A small class-conditioned image diffusion model, trained from scratch.
Model: 3.92M parameters, 32-pixel images, arch uvit, norm layernorm, patch size [2, 2].
Training: soap at rate 0.0028, 10000 steps, batches of 128.
Data: trained on gratings and oriented noise at many angles and scales, 395000 training examples, 3.2 epochs.
Rows from block 5 of a small class-conditioned image diffusion model, named by matrix and row number. Rows with one number belong to one neuron. Each number is 200 + 40 x the weight over its row's rms, rounded and kept within 0 to 999. All counts start at 0.
After each neuron's rows are labels from the 100 images, of 14976 (inputs lightly noised), where the neuron reaches its highest value: "responds to" is what is common among them. Only what is clearly more common there than usual is listed. The data: gratings and oriented noise at many angles and scales. In brackets: how many of the 100.
# fc1: MLP up (model.blocks.5.mlp.fc1.weight, 768x192), inputs 96-191
# fc2: MLP down (model.blocks.5.mlp.fc2.weight, 192x768, transposed), outputs 96-191

fc1.568,265,107,184,250,239,218,221,203,166,170,172,232,163,166,197,144,173,204,204,275,185,197,235,176,179,179,165,200,232,186,224,237,197,230,231,208,156,253,288,236,121,221,212,182,176,219,232,228,147,129,211,231,150,200,194,191,237,210,199,240,206,207,209,196,226,112,232,188,199,244,210,203,194,168,221,234,230,264,189,232,135,193,169,273,188,190,177,231,134,274,167,256,195,156,239,190
fc2.568,172,292,218,191,188,248,153,233,187,160,264,174,314,216,236,235,209,108,257,160,259,141,174,203,148,184,196,224,238,237,186,154,233,211,189,247,292,174,145,159,252,185,168,154,207,246,186,223,187,229,178,164,245,198,149,203,191,215,224,182,179,200,180,202,120,184,238,194,209,196,202,194,223,209,210,167,205,165,173,188,294,201,264,170,157,225,179,159,213,169,274,187,163,205,178,221
responds to: dashes (51); stripes at 165 degrees (30)

fc1.352,185,144,161,185,206,221,240,191,207,226,197,181,190,254,167,274,116,211,172,142,188,167,227,131,200,230,169,166,223,257,165,195,224,209,185,211,237,231,235,214,182,233,158,224,240,212,257,208,163,237,179,291,304,222,209,270,214,202,246,195,197,224,241,292,236,215,197,163,232,177,168,244,166,173,149,266,175,191,181,161,222,143,173,242,177,245,152,194,173,199,240,214,171,146,196,174
fc2.352,236,237,171,249,219,213,260,158,140,148,287,218,177,167,203,205,155,171,121,165,185,199,227,235,302,197,225,250,89,220,197,226,160,224,272,108,232,177,215,152,228,197,225,157,229,185,125,177,180,171,246,185,179,231,205,176,98,205,273,77,213,171,180,198,147,207,217,151,209,225,192,162,195,232,186,165,166,272,227,187,126,239,245,233,206,199,167,186,159,191,196,161,205,185,168,203
responds to: noisy (100); coloured (100); square grating (51)

fc1.611,228,236,188,184,144,262,213,195,151,141,188,211,123,231,273,111,158,159,179,223,205,163,244,234,174,233,160,234,236,215,205,232,196,154,247,207,221,138,175,177,274,216,236,165,211,193,233,223,215,221,197,130,174,174,151,228,260,236,217,171,148,217,254,282,275,184,207,198,247,219,208,217,217,222,156,179,205,139,192,168,181,231,170,156,178,267,159,208,201,171,218,185,91,276,163,170
fc2.611,248,149,213,232,224,188,244,230,231,173,224,183,222,149,215,192,204,229,253,208,162,171,201,275,176,169,173,169,182,218,139,131,157,186,191,213,178,196,157,256,260,197,176,233,188,186,166,149,197,137,192,212,200,308,212,162,171,244,202,225,256,279,168,274,170,207,132,209,210,181,154,141,245,220,219,186,157,133,271,211,212,152,167,192,236,183,236,195,262,153,207,244,224,234,237,278
responds to: filtered noise (79); stripes at 30 degrees (29)

fc1.735,195,185,229,213,174,241,144,151,244,192,222,203,146,178,177,205,200,187,247,151,215,210,165,242,167,256,220,159,239,108,233,178,259,144,179,229,278,253,242,209,208,181,171,130,196,205,164,225,185,221,215,242,232,124,202,190,181,256,216,124,270,286,305,250,168,167,205,239,166,171,215,244,220,151,176,163,224,213,161,187,174,194,233,238,202,210,161,193,203,236,248,122,262,205,250,243
fc2.735,156,173,162,161,163,223,235,188,215,210,247,234,220,222,218,199,225,262,170,155,183,222,175,154,197,124,136,167,215,267,211,240,185,166,198,215,131,165,176,128,218,212,167,221,198,122,217,203,170,205,134,248,190,257,171,216,224,122,233,220,177,84,148,151,208,209,151,271,265,223,231,191,188,281,217,194,146,236,191,247,225,196,195,240,196,231,204,215,246,175,221,261,204,208,190,198
responds to: dashes (86); low contrast (63); very fine (56); scale: fine (43)

fc1.498,236,203,192,209,126,149,213,207,230,172,209,194,224,177,246,232,179,131,251,187,139,161,167,242,204,234,145,160,287,221,245,173,230,194,219,175,132,193,202,205,141,173,236,242,101,266,211,249,207,161,235,192,204,219,244,172,214,171,202,196,211,222,210,141,159,194,227,232,237,209,250,183,226,241,259,195,165,129,173,168,259,169,205,108,170,191,263,161,168,188,263,198,192,203,221,149
fc2.498,188,231,283,179,258,221,218,203,189,298,213,202,131,201,167,258,205,220,184,182,232,283,208,197,232,248,218,168,186,226,124,185,150,206,210,181,162,154,194,189,223,114,203,160,202,166,199,197,209,188,204,191,228,166,215,244,164,161,232,156,245,88,172,226,199,190,142,191,186,251,202,172,161,187,211,171,239,205,100,242,97,212,180,197,285,204,199,225,241,217,251,203,161,192,138,222
responds to: windowed patch (100)

fc1.29,240,260,203,192,138,198,203,178,117,202,165,247,168,241,146,281,194,222,238,201,267,204,129,217,174,104,208,181,306,199,194,205,217,239,212,266,189,297,222,185,178,227,223,199,173,136,160,169,206,226,115,198,214,211,110,165,204,162,248,172,132,173,180,211,169,211,312,191,190,148,212,194,155,144,223,158,161,184,185,238,251,229,160,136,173,202,206,180,157,131,168,243,226,216,200,253
fc2.29,236,223,261,219,211,188,185,205,250,270,207,174,156,159,215,183,180,207,158,136,162,152,191,227,206,189,155,206,209,188,110,176,263,224,199,145,267,98,136,238,161,196,317,204,218,250,231,155,171,136,248,253,146,150,204,205,229,220,202,133,175,202,223,127,260,223,147,127,210,204,247,216,178,248,201,177,167,181,198,174,184,148,218,163,259,219,186,186,233,224,205,127,199,242,230,225
responds to: coloured (100); dashes (45)

fc1.570,202,157,312,215,197,223,228,177,203,173,148,208,185,185,236,228,244,158,144,224,236,187,200,147,191,189,230,209,209,186,198,180,193,176,172,85,165,212,211,166,190,198,139,121,206,251,179,217,223,212,187,256,156,244,244,220,213,208,191,223,198,251,213,248,150,294,251,173,202,210,220,218,201,175,215,218,188,198,246,269,139,198,169,163,248,153,256,161,150,203,223,176,154,252,249,207
fc2.570,225,232,99,194,197,131,164,187,225,188,193,231,186,200,199,136,132,217,273,154,173,178,200,248,222,240,183,171,164,186,189,220,162,192,206,315,200,193,206,211,207,221,281,258,198,184,219,199,225,197,171,216,216,255,194,199,221,246,203,187,212,174,218,207,241,167,180,163,240,179,219,201,197,222,183,208,221,168,202,94,231,253,199,237,133,248,157,188,167,220,189,199,177,192,186,185
responds to: noisy (100); very fine (42)

fc1.203,259,210,125,196,208,138,218,198,188,171,153,251,229,167,150,142,135,270,221,238,191,165,205,119,93,242,234,240,220,268,175,166,163,247,253,184,167,178,261,207,258,195,179,172,202,199,154,192,168,140,175,230,174,245,181,147,290,185,177,182,183,237,197,213,174,192,230,181,163,240,196,171,189,216,170,235,285,249,189,234,134,200,195,209,200,206,179,185,146,216,186,262,235,137,215,136
fc2.203,131,213,262,206,185,203,161,211,206,181,151,171,158,195,185,265,264,125,207,222,240,218,172,241,194,192,219,165,135,165,174,158,205,150,144,189,260,262,197,150,231,232,161,219,209,257,190,143,250,235,187,121,153,165,220,163,84,215,185,219,188,150,125,185,163,196,209,230,165,169,160,223,227,185,223,186,96,144,195,176,256,196,165,240,266,239,250,270,232,173,265,198,206,247,166,261
responds to: sawtooth grating (56); stripes at 90 degrees (44)

fc1.27,228,272,194,139,207,256,225,253,182,222,160,117,191,252,198,160,180,171,244,188,256,185,133,165,236,184,194,173,234,117,156,200,233,218,129,248,190,171,137,267,154,170,206,193,176,205,179,206,161,186,167,157,200,107,183,135,281,195,178,215,234,223,228,197,179,219,148,163,159,196,220,195,181,236,193,239,164,123,268,165,146,179,174,154,125,165,273,191,228,122,168,195,150,155,215,225
fc2.27,180,164,219,267,218,145,187,162,183,211,191,168,241,180,247,190,142,182,235,226,154,187,264,180,193,175,170,259,152,224,256,180,158,163,247,144,270,303,253,199,177,221,188,238,258,168,223,224,151,225,226,222,281,227,226,205,209,231,169,279,194,164,242,197,241,161,260,261,166,176,177,207,179,216,185,175,133,247,233,284,237,266,224,196,172,224,153,134,181,241,172,219,188,142,155,187
responds to: windowed patch (95); very coarse (65)

fc1.542,187,218,221,158,180,146,195,195,155,242,209,200,149,239,202,204,135,125,222,191,176,174,237,248,209,189,225,196,178,162,218,160,223,232,171,215,214,143,124,213,104,161,198,192,266,214,257,153,221,223,168,288,188,208,194,172,156,258,239,218,193,166,242,253,174,187,171,156,165,150,250,214,176,91,178,251,325,186,244,166,264,241,183,211,209,200,213,216,228,215,202,243,184,222,258,157
fc2.542,175,192,158,208,238,248,157,232,177,208,199,131,288,123,203,164,192,319,274,217,183,205,230,177,200,206,190,197,240,197,204,199,174,70,249,200,146,164,308,183,217,263,209,128,138,227,156,251,187,211,207,170,214,187,192,199,224,155,203,205,178,148,154,200,156,197,210,267,189,234,131,206,139,287,239,217,101,272,200,205,217,202,195,167,176,208,181,217,212,218,231,243,187,185,146,258
responds to: low contrast (69); very fine (68); square grating (57); angle: stripes at 60 degrees (28)

fc1.685,208,222,170,195,125,132,240,265,248,210,152,187,115,140,263,196,287,174,194,225,209,148,280,147,188,167,153,195,240,123,166,193,233,104,165,234,183,151,226,235,186,188,210,261,243,102,217,177,197,196,238,208,280,169,148,247,181,235,145,217,172,218,269,245,287,216,224,205,227,218,201,178,236,252,168,195,182,139,187,199,183,238,185,204,210,158,197,221,152,288,243,269,212,227,140,244
fc2.685,140,180,156,323,198,206,192,203,227,213,121,196,109,221,211,127,180,197,281,193,213,208,238,132,173,193,189,151,307,115,177,271,213,186,196,285,202,258,217,235,127,194,142,270,197,223,303,176,208,260,156,191,162,238,151,218,156,204,245,217,182,224,180,192,226,163,215,218,226,199,176,199,236,150,215,167,203,180,121,167,225,232,113,211,202,199,244,207,289,232,158,184,158,188,185,216
responds to: coloured (100); filtered noise (58); kind: windowed patch (42); stripes at 45 degrees (36)

fc1.380,147,191,180,108,217,177,233,162,205,201,233,188,189,187,205,192,208,198,155,246,179,187,256,182,259,183,181,259,263,179,191,199,197,275,211,176,243,149,172,253,236,243,200,260,180,171,202,181,201,217,204,274,162,187,176,188,173,249,251,226,248,254,138,210,145,163,147,300,194,220,168,184,190,174,208,261,206,146,178,183,265,170,183,260,304,204,250,136,222,224,206,197,139,207,198,203
fc2.380,285,182,237,219,259,189,184,280,247,169,199,215,253,206,260,189,262,186,181,197,237,203,169,128,182,195,278,171,120,155,153,146,249,172,188,180,213,213,211,103,112,214,216,197,121,177,196,217,215,186,174,210,241,211,236,154,231,190,108,234,185,213,249,151,207,224,174,152,213,188,242,246,275,136,212,159,164,212,226,163,235,230,172,183,144,246,155,219,149,150,149,186,190,197,200,174
responds to: dashes (94); very fine (50); stripes at 60 degrees (27)

fc1.290,187,227,242,173,191,199,190,181,200,162,214,166,224,275,229,178,237,208,145,295,251,175,157,127,114,167,209,193,192,144,199,219,174,151,115,143,208,230,216,166,147,203,82,147,223,197,213,208,159,187,244,268,251,230,267,240,207,251,225,309,181,217,176,187,175,246,256,161,204,182,205,231,204,141,167,226,165,223,210,289,125,170,212,217,246,119,263,161,263,150,189,195,182,202,167,175
fc2.290,250,232,92,211,221,201,244,232,192,196,213,210,219,217,207,167,154,263,199,165,188,190,248,204,252,251,179,168,155,192,174,215,176,239,255,169,253,198,217,227,260,198,296,192,269,247,218,211,180,187,182,148,177,213,150,250,202,215,252,169,193,219,187,215,180,197,180,186,196,188,192,217,259,228,231,248,205,147,211,27,244,212,206,203,164,212,193,161,224,226,161,155,247,174,249,241
responds to: noisy (100); coloured (76)

fc1.535,207,206,183,215,241,225,175,99,148,223,323,163,190,198,158,187,165,172,219,208,280,134,153,232,270,218,228,249,224,183,250,242,157,254,207,178,213,243,146,204,279,238,206,284,197,146,202,228,126,207,249,262,235,227,214,177,164,168,246,191,262,224,224,274,145,176,163,242,206,186,236,234,191,199,153,226,225,209,213,180,263,162,232,206,216,214,213,147,207,162,271,307,198,198,157,245
fc2.535,132,185,156,245,236,145,212,233,178,225,160,215,223,207,175,206,228,225,222,185,188,140,122,129,224,191,185,259,236,109,219,119,207,243,195,192,134,214,225,149,178,208,250,221,234,178,228,158,151,190,184,186,176,199,288,158,202,180,226,225,200,257,180,155,215,194,191,194,160,223,225,172,192,171,207,210,267,197,175,245,153,240,138,199,264,230,214,176,140,228,202,285,203,238,194,294
responds to: sawtooth grating (87); stripes at 60 degrees (34); stripes at 45 degrees (27)

fc1.625,232,182,203,127,195,130,269,223,220,179,189,130,212,201,214,212,139,230,262,210,168,237,137,223,213,210,304,172,232,145,154,179,168,229,139,230,140,214,213,155,210,198,181,195,147,271,197,201,217,138,186,269,243,178,120,200,210,197,217,168,230,261,229,252,201,221,217,217,160,235,281,108,193,204,177,201,226,187,237,176,262,159,157,157,216,247,197,278,168,150,259,179,262,234,163,206
fc2.625,204,226,259,140,254,98,208,269,204,203,187,182,245,243,251,146,192,203,234,234,140,175,298,219,156,182,207,282,188,185,212,161,203,215,155,222,105,180,173,199,217,180,258,132,248,210,203,160,263,205,324,180,217,184,208,211,278,200,222,209,245,173,169,145,122,223,204,182,166,199,243,192,172,202,195,213,207,203,131,224,202,179,281,138,203,238,142,248,193,236,241,185,176,181,193,206
responds to: dashes (63); stripes at 15 degrees (43); stripes at 30 degrees (29)

fc1.626,227,147,178,167,167,271,226,134,237,203,207,239,190,188,183,191,254,232,221,183,262,195,260,249,152,156,237,246,195,184,242,209,194,172,185,248,217,213,137,194,175,196,254,181,194,223,110,193,166,254,155,212,210,209,291,174,158,172,203,191,224,174,234,285,138,195,253,240,166,206,229,174,118,219,206,200,234,153,141,152,187,244,253,192,213,227,221,153,141,282,174,239,187,186,235,156
fc2.626,197,190,195,230,210,199,202,208,268,249,183,194,150,203,229,191,226,143,223,241,237,217,209,153,207,172,208,247,211,232,129,195,260,108,173,229,239,189,179,205,209,251,158,144,163,197,228,232,176,111,198,222,222,189,123,142,208,204,168,247,262,209,126,155,216,183,248,97,142,258,221,201,217,143,194,173,185,229,194,243,219,158,93,180,237,142,190,270,223,182,180,187,189,218,171,255
responds to: low contrast (95); very fine (84); stripes at 135 degrees (26)

fc1.446,170,239,165,223,240,196,177,232,178,311,228,162,222,190,204,222,186,152,104,229,183,170,173,181,181,205,198,184,177,145,164,202,157,131,186,271,167,160,159,193,136,197,149,232,141,228,172,144,205,178,190,138,202,214,270,168,212,214,171,156,174,215,166,150,207,269,225,182,177,185,184,236,224,262,142,215,249,154,244,155,149,175,263,225,206,149,222,182,220,246,129,210,207,221,207,185
fc2.446,178,133,142,210,135,196,259,191,203,168,144,163,141,226,178,195,207,163,227,283,198,223,211,266,241,218,211,237,203,197,147,190,227,113,234,196,164,176,214,201,161,163,211,214,222,244,195,217,184,155,175,238,151,242,256,278,206,204,224,255,248,140,171,155,253,130,176,205,204,194,240,179,167,201,162,188,94,135,243,233,151,197,244,249,122,255,190,187,255,133,207,161,218,155,217,249
responds to: sine grating (94); very fine (54); stripes at 150 degrees (36)

fc1.529,288,173,185,131,124,270,169,228,204,198,198,247,144,209,190,147,214,225,216,217,210,248,192,215,260,235,107,191,210,152,214,192,192,187,202,169,215,228,161,207,194,190,210,186,232,158,192,189,198,173,173,199,269,150,270,154,213,253,204,189,225,173,159,217,187,282,224,211,175,188,232,214,206,243,157,196,181,241,128,193,171,206,281,219,190,200,226,154,171,151,235,238,189,188,213,181
fc2.529,157,227,188,217,301,279,187,155,149,226,186,91,204,131,175,188,245,215,237,175,176,173,250,198,171,208,163,221,216,241,211,155,131,173,207,231,172,193,267,173,255,219,264,137,237,296,166,211,181,230,155,171,200,258,216,215,195,206,236,190,206,224,195,214,183,103,198,184,230,236,236,207,214,187,268,220,216,207,182,226,258,214,227,204,179,181,227,150,303,212,228,189,271,166,165,214
responds to: filtered noise (99); very fine (61); stripes at 105 degrees (29)

fc1.329,232,274,212,209,218,163,214,160,140,182,210,170,195,230,188,224,120,211,168,191,113,242,215,180,221,258,236,264,220,130,283,220,200,205,151,180,145,169,188,203,199,214,193,155,191,124,143,186,252,156,157,222,207,240,160,216,279,251,200,303,217,259,216,233,239,199,166,243,232,130,212,192,209,261,215,165,188,197,249,208,275,197,206,183,155,211,202,191,248,222,231,195,161,220,216,296
fc2.329,134,101,184,211,207,261,224,257,225,267,253,222,126,154,189,216,288,107,191,232,223,186,148,167,296,173,209,214,200,268,226,164,130,226,194,202,207,273,192,152,225,158,204,255,249,243,177,248,151,273,209,153,208,192,180,180,143,228,176,192,162,159,206,226,206,128,248,223,194,163,154,176,206,199,151,225,235,129,197,215,107,172,168,212,234,190,166,228,254,181,201,253,189,125,201,167
responds to: dashes (38); filtered noise (38)

fc1.508,289,199,138,283,164,253,176,219,160,226,216,252,220,146,248,212,235,176,205,199,297,241,245,198,211,205,187,237,213,179,169,238,134,177,235,187,235,182,254,174,165,156,147,177,187,202,258,229,225,143,156,230,191,207,253,174,232,172,183,206,132,177,208,180,174,141,200,228,239,203,195,134,158,188,214,262,178,191,143,195,199,225,207,233,168,218,136,184,171,228,167,236,214,164,190,189
fc2.508,151,209,341,195,170,128,209,204,178,142,172,199,208,263,196,241,171,185,209,189,204,202,180,195,210,283,188,190,142,167,219,206,230,143,157,173,230,255,167,201,224,165,229,223,207,209,218,180,216,173,181,77,160,206,202,206,143,190,249,134,260,175,167,153,196,197,211,177,193,154,132,213,212,221,99,168,128,158,194,197,245,156,163,230,265,159,220,234,223,187,236,172,260,286,214,219
responds to: sawtooth grating (57); very fine (57); stripes at 15 degrees (41)

fc1.402,166,155,200,234,255,215,229,186,165,167,205,237,236,194,229,228,203,187,183,270,175,236,156,191,240,131,185,188,158,191,252,243,173,154,206,271,253,256,186,149,246,175,183,122,140,210,156,195,175,184,183,247,216,177,216,168,203,233,244,153,206,132,195,194,182,246,196,187,165,194,188,207,233,204,164,233,220,201,191,132,156,135,295,167,139,110,248,233,179,158,210,139,259,189,173,213
fc2.402,242,220,276,168,125,120,269,218,246,206,230,209,73,239,217,179,191,199,219,179,217,202,224,253,204,184,229,214,220,186,121,220,247,266,163,180,174,150,210,270,177,156,191,249,212,224,231,200,173,264,198,249,188,231,216,231,204,232,171,240,147,239,240,255,214,219,146,151,295,190,128,152,191,178,205,246,203,178,214,203,190,244,151,246,206,187,145,239,219,227,236,163,160,235,217,196
responds to: low contrast (69); windowed patch (37)

fc1.740,203,180,177,122,191,229,136,239,230,142,152,177,240,238,179,232,167,128,154,207,221,170,233,166,183,169,229,118,225,185,219,190,186,224,216,198,207,199,208,190,207,193,216,152,263,212,237,157,116,251,129,205,204,242,92,167,207,191,223,146,244,94,179,184,234,159,225,98,162,222,209,204,230,205,230,185,242,220,216,211,181,144,229,226,134,195,216,174,244,225,171,215,173,169,99,239
fc2.740,199,173,206,188,221,177,215,173,254,216,234,242,160,214,215,212,210,262,147,197,218,205,167,211,208,205,263,223,102,163,146,221,168,234,184,235,95,248,138,225,197,267,194,229,212,187,133,155,159,249,242,217,154,216,251,230,218,178,209,199,220,230,213,220,171,232,186,220,219,211,253,132,124,244,204,206,245,235,215,249,156,167,199,144,201,217,172,213,144,190,236,206,216,122,161,221
responds to: dashes (52); stripes at 0 degrees (43); square grating (38)

fc1.80,137,211,195,151,218,144,249,185,240,188,238,189,203,219,185,180,210,188,167,207,188,189,125,174,191,203,166,251,222,212,187,188,177,202,215,171,185,248,240,188,169,181,114,196,207,150,168,196,135,215,177,152,237,179,160,147,224,203,119,167,172,223,233,234,280,200,250,204,120,240,219,222,226,218,141,212,166,231,234,191,184,204,226,141,183,155,239,214,170,248,147,182,218,233,201,275
fc2.80,265,219,205,156,244,224,253,229,171,215,221,221,228,223,200,115,123,163,191,283,157,143,143,226,207,204,218,110,207,230,171,172,230,181,237,171,175,148,119,199,200,262,200,203,196,208,285,160,240,182,251,239,253,187,167,232,189,200,155,253,233,192,190,184,214,167,269,161,208,236,179,216,203,144,137,205,204,190,190,123,152,259,196,192,182,194,209,219,168,194,173,201,215,259,212,145
responds to: windowed patch (100); stripes at 90 degrees (31); stripes at 75 degrees (30)

fc1.643,241,140,193,176,208,254,112,267,256,233,139,191,194,204,292,247,260,148,204,212,205,239,258,142,213,229,175,191,190,197,175,153,204,161,228,121,212,216,184,187,223,179,220,193,114,183,143,139,175,218,174,229,146,195,229,233,182,261,218,244,160,204,249,233,178,274,145,195,185,197,234,211,238,178,248,194,199,224,182,216,165,169,134,176,176,164,265,224,137,205,162,153,212,111,246,171
fc2.643,211,226,235,156,219,147,227,173,194,168,161,241,221,198,119,170,199,220,273,194,239,152,159,247,218,162,209,180,228,189,204,254,161,179,165,262,202,198,167,192,144,203,161,268,233,261,186,202,233,208,194,168,260,196,196,182,228,200,227,168,208,199,207,165,243,180,224,226,199,147,175,186,174,267,204,213,188,197,184,181,196,208,243,198,142,223,182,152,190,192,284,201,136,293,195,217
responds to: noisy (99); very fine (52); dashes (47)

fc1.311,177,171,209,183,238,161,238,151,233,284,251,205,142,227,208,203,150,183,215,228,202,148,212,172,209,276,169,272,206,213,161,176,172,191,177,204,262,160,144,228,158,244,135,205,209,218,212,181,226,150,206,185,157,198,238,138,242,224,187,165,190,155,239,228,198,279,232,217,127,275,154,264,219,221,109,238,179,144,292,215,192,175,143,169,164,157,170,159,190,261,117,160,181,229,145,185
fc2.311,224,276,116,234,222,224,174,141,111,115,184,161,242,187,226,117,223,252,186,221,179,221,218,203,280,144,159,149,182,179,237,195,205,166,216,146,219,226,257,218,235,309,250,184,163,241,205,219,222,182,203,131,221,188,203,219,218,220,169,190,181,193,109,183,193,161,233,245,245,254,149,190,271,186,162,193,144,213,230,233,172,191,197,210,236,218,186,146,127,168,214,162,189,203,241,213
responds to: windowed patch (100); very fine (67); stripes at 150 degrees (41)

fc1.490,178,182,170,182,181,221,120,271,259,257,248,112,176,195,260,182,204,187,148,152,247,231,211,155,204,231,212,182,204,229,119,151,223,194,194,167,180,217,158,226,148,172,259,143,239,174,179,221,139,184,154,236,114,176,178,212,175,196,268,215,224,237,189,161,125,232,180,191,158,180,266,216,174,222,215,216,230,260,153,184,193,244,161,170,223,208,256,239,183,225,205,194,202,141,244,158
fc2.490,150,205,299,197,161,148,255,221,177,186,178,286,161,196,158,209,215,256,208,238,162,159,220,264,212,130,167,237,189,183,209,216,194,153,187,184,232,149,233,203,195,276,163,269,234,215,157,242,227,199,268,175,294,198,215,125,192,240,167,151,132,190,260,158,253,129,261,224,251,190,120,153,254,247,206,245,186,177,234,206,172,200,171,223,181,204,184,174,156,172,218,203,142,262,158,205
responds to: noisy (100); very fine (49); stripes at 165 degrees (27)

fc1.564,340,268,173,181,178,154,230,253,166,197,171,203,221,202,234,218,255,184,269,200,205,168,210,200,193,198,178,194,276,120,143,178,158,160,192,291,204,183,205,181,296,141,181,181,211,199,245,253,203,192,177,225,172,206,177,202,269,201,158,204,249,186,242,178,227,163,180,225,252,182,147,183,159,191,204,269,206,122,177,186,230,141,268,143,193,211,199,232,207,148,244,229,197,165,205,212
fc2.564,176,187,263,143,163,250,129,136,250,219,160,265,145,277,253,188,148,155,245,187,187,190,198,223,177,181,220,305,171,185,211,261,226,182,129,204,207,169,154,193,226,258,238,217,156,167,231,137,212,180,155,234,235,189,245,237,206,183,218,161,217,169,218,201,213,192,236,205,154,170,290,222,207,217,308,245,209,228,227,216,193,187,190,241,187,240,217,187,233,195,156,203,231,236,152,169
responds to: filtered noise (83); very fine (65); stripes at 150 degrees (27)

fc1.129,200,161,267,201,196,205,270,97,200,115,128,159,172,154,208,229,295,153,150,174,299,198,190,201,159,192,212,194,179,199,224,240,235,225,214,136,198,148,199,128,179,250,187,168,237,268,191,221,249,211,210,186,162,279,212,307,210,197,210,228,207,193,209,202,199,321,219,150,182,188,151,195,216,186,222,217,178,218,249,219,114,176,176,140,211,178,256,203,181,193,231,209,120,210,235,193
fc2.129,189,254,137,218,175,158,140,298,228,259,160,211,209,207,240,128,100,194,259,200,112,236,204,152,216,218,241,187,208,215,149,111,155,109,199,323,178,220,231,229,195,203,236,221,170,136,230,206,177,138,199,234,221,208,138,187,236,176,190,210,196,178,198,242,175,117,208,219,207,218,256,248,148,247,125,186,244,165,147,165,235,237,236,219,204,201,169,167,178,194,190,176,248,188,208,214
responds to: noisy (100)

fc1.56,256,224,246,269,253,195,275,230,217,145,138,177,191,209,239,193,236,179,225,186,183,205,130,247,168,194,210,229,208,227,208,261,234,140,215,185,166,189,168,173,137,136,188,229,148,173,149,229,280,177,225,214,242,150,303,233,165,161,236,129,194,220,215,243,238,235,100,247,232,247,219,214,140,185,191,213,194,197,192,215,277,271,196,218,261,234,233,279,223,162,160,277,165,272,208,119
fc2.56,144,155,123,215,160,210,117,166,210,212,129,262,254,198,208,147,189,270,234,226,270,152,261,164,252,223,211,213,207,192,190,179,202,199,175,230,218,187,161,175,220,257,247,223,269,233,202,226,167,199,175,147,134,219,107,170,197,248,214,203,253,202,160,205,198,137,211,232,199,207,149,188,197,198,249,195,242,192,204,193,168,193,216,168,129,237,182,136,204,232,279,190,195,102,229,241
responds to: windowed patch (90); low contrast (79); stripes at 90 degrees (40)

fc1.284,209,166,190,126,178,216,166,184,237,171,225,160,167,280,161,237,228,159,170,231,189,173,273,126,246,179,196,197,267,166,214,135,177,245,158,174,235,191,215,280,291,227,104,222,184,154,164,216,213,207,226,182,194,213,159,236,178,199,153,245,215,189,280,154,256,205,256,183,178,255,268,257,202,259,172,159,208,245,234,275,171,170,278,245,224,220,229,189,134,180,229,173,186,197,124,227
fc2.284,182,206,182,244,201,178,197,162,234,196,206,208,207,252,251,183,219,286,184,236,180,172,157,223,225,254,218,172,286,194,180,120,212,160,150,229,240,158,150,161,190,164,210,240,214,216,183,209,206,140,210,243,230,237,254,199,194,241,227,196,221,188,221,231,92,172,151,163,223,187,183,181,176,223,146,215,210,160,170,143,168,221,155,251,214,172,199,153,251,144,256,182,268,232,200,180
responds to: windowed patch (91); fine (52); stripes at 15 degrees (26)

fc1.499,160,237,195,202,218,207,229,267,228,133,196,262,176,230,177,239,194,235,221,198,174,155,207,215,196,151,263,229,203,198,209,264,247,171,187,201,148,229,204,197,176,219,190,229,160,235,176,224,190,246,183,219,120,210,167,242,266,211,196,199,242,224,292,191,173,165,230,239,259,211,244,204,84,149,267,152,233,277,243,161,160,173,200,166,165,202,263,232,243,137,224,274,259,198,174,219
fc2.499,226,193,186,239,197,108,174,125,170,271,179,155,277,244,200,147,148,243,188,195,210,208,154,226,236,173,153,152,193,222,231,240,187,225,202,150,227,201,236,236,134,219,176,128,176,220,225,228,205,158,156,194,236,234,245,199,151,188,179,207,183,196,187,230,195,196,140,181,140,156,179,285,239,200,154,242,193,144,191,290,284,179,186,208,254,221,155,201,227,241,154,170,199,239,323,228
responds to: sine grating (65); very fine (48)

fc1.648,175,192,242,185,198,210,153,121,214,149,206,236,203,204,202,195,178,257,117,245,189,268,201,192,221,210,198,218,170,187,227,295,218,217,239,218,156,242,149,239,201,175,247,226,224,85,186,166,212,136,224,237,176,175,225,282,245,259,157,184,162,175,231,197,194,188,138,173,247,242,133,244,268,206,228,161,175,238,186,150,235,168,214,224,263,202,211,164,195,170,201,215,223,238,202,233
fc2.648,194,260,160,216,178,221,213,235,229,257,212,207,231,234,207,203,227,244,203,252,150,188,213,167,257,145,229,237,176,148,141,130,143,148,179,158,185,219,223,143,218,221,233,261,263,269,212,233,209,219,270,212,179,184,186,159,130,151,116,201,173,212,228,287,225,173,206,185,186,203,164,167,210,208,150,211,156,174,316,190,229,211,105,214,194,167,268,246,128,240,184,197,176,130,245,254
responds to: dashes (66); stripes at 150 degrees (25)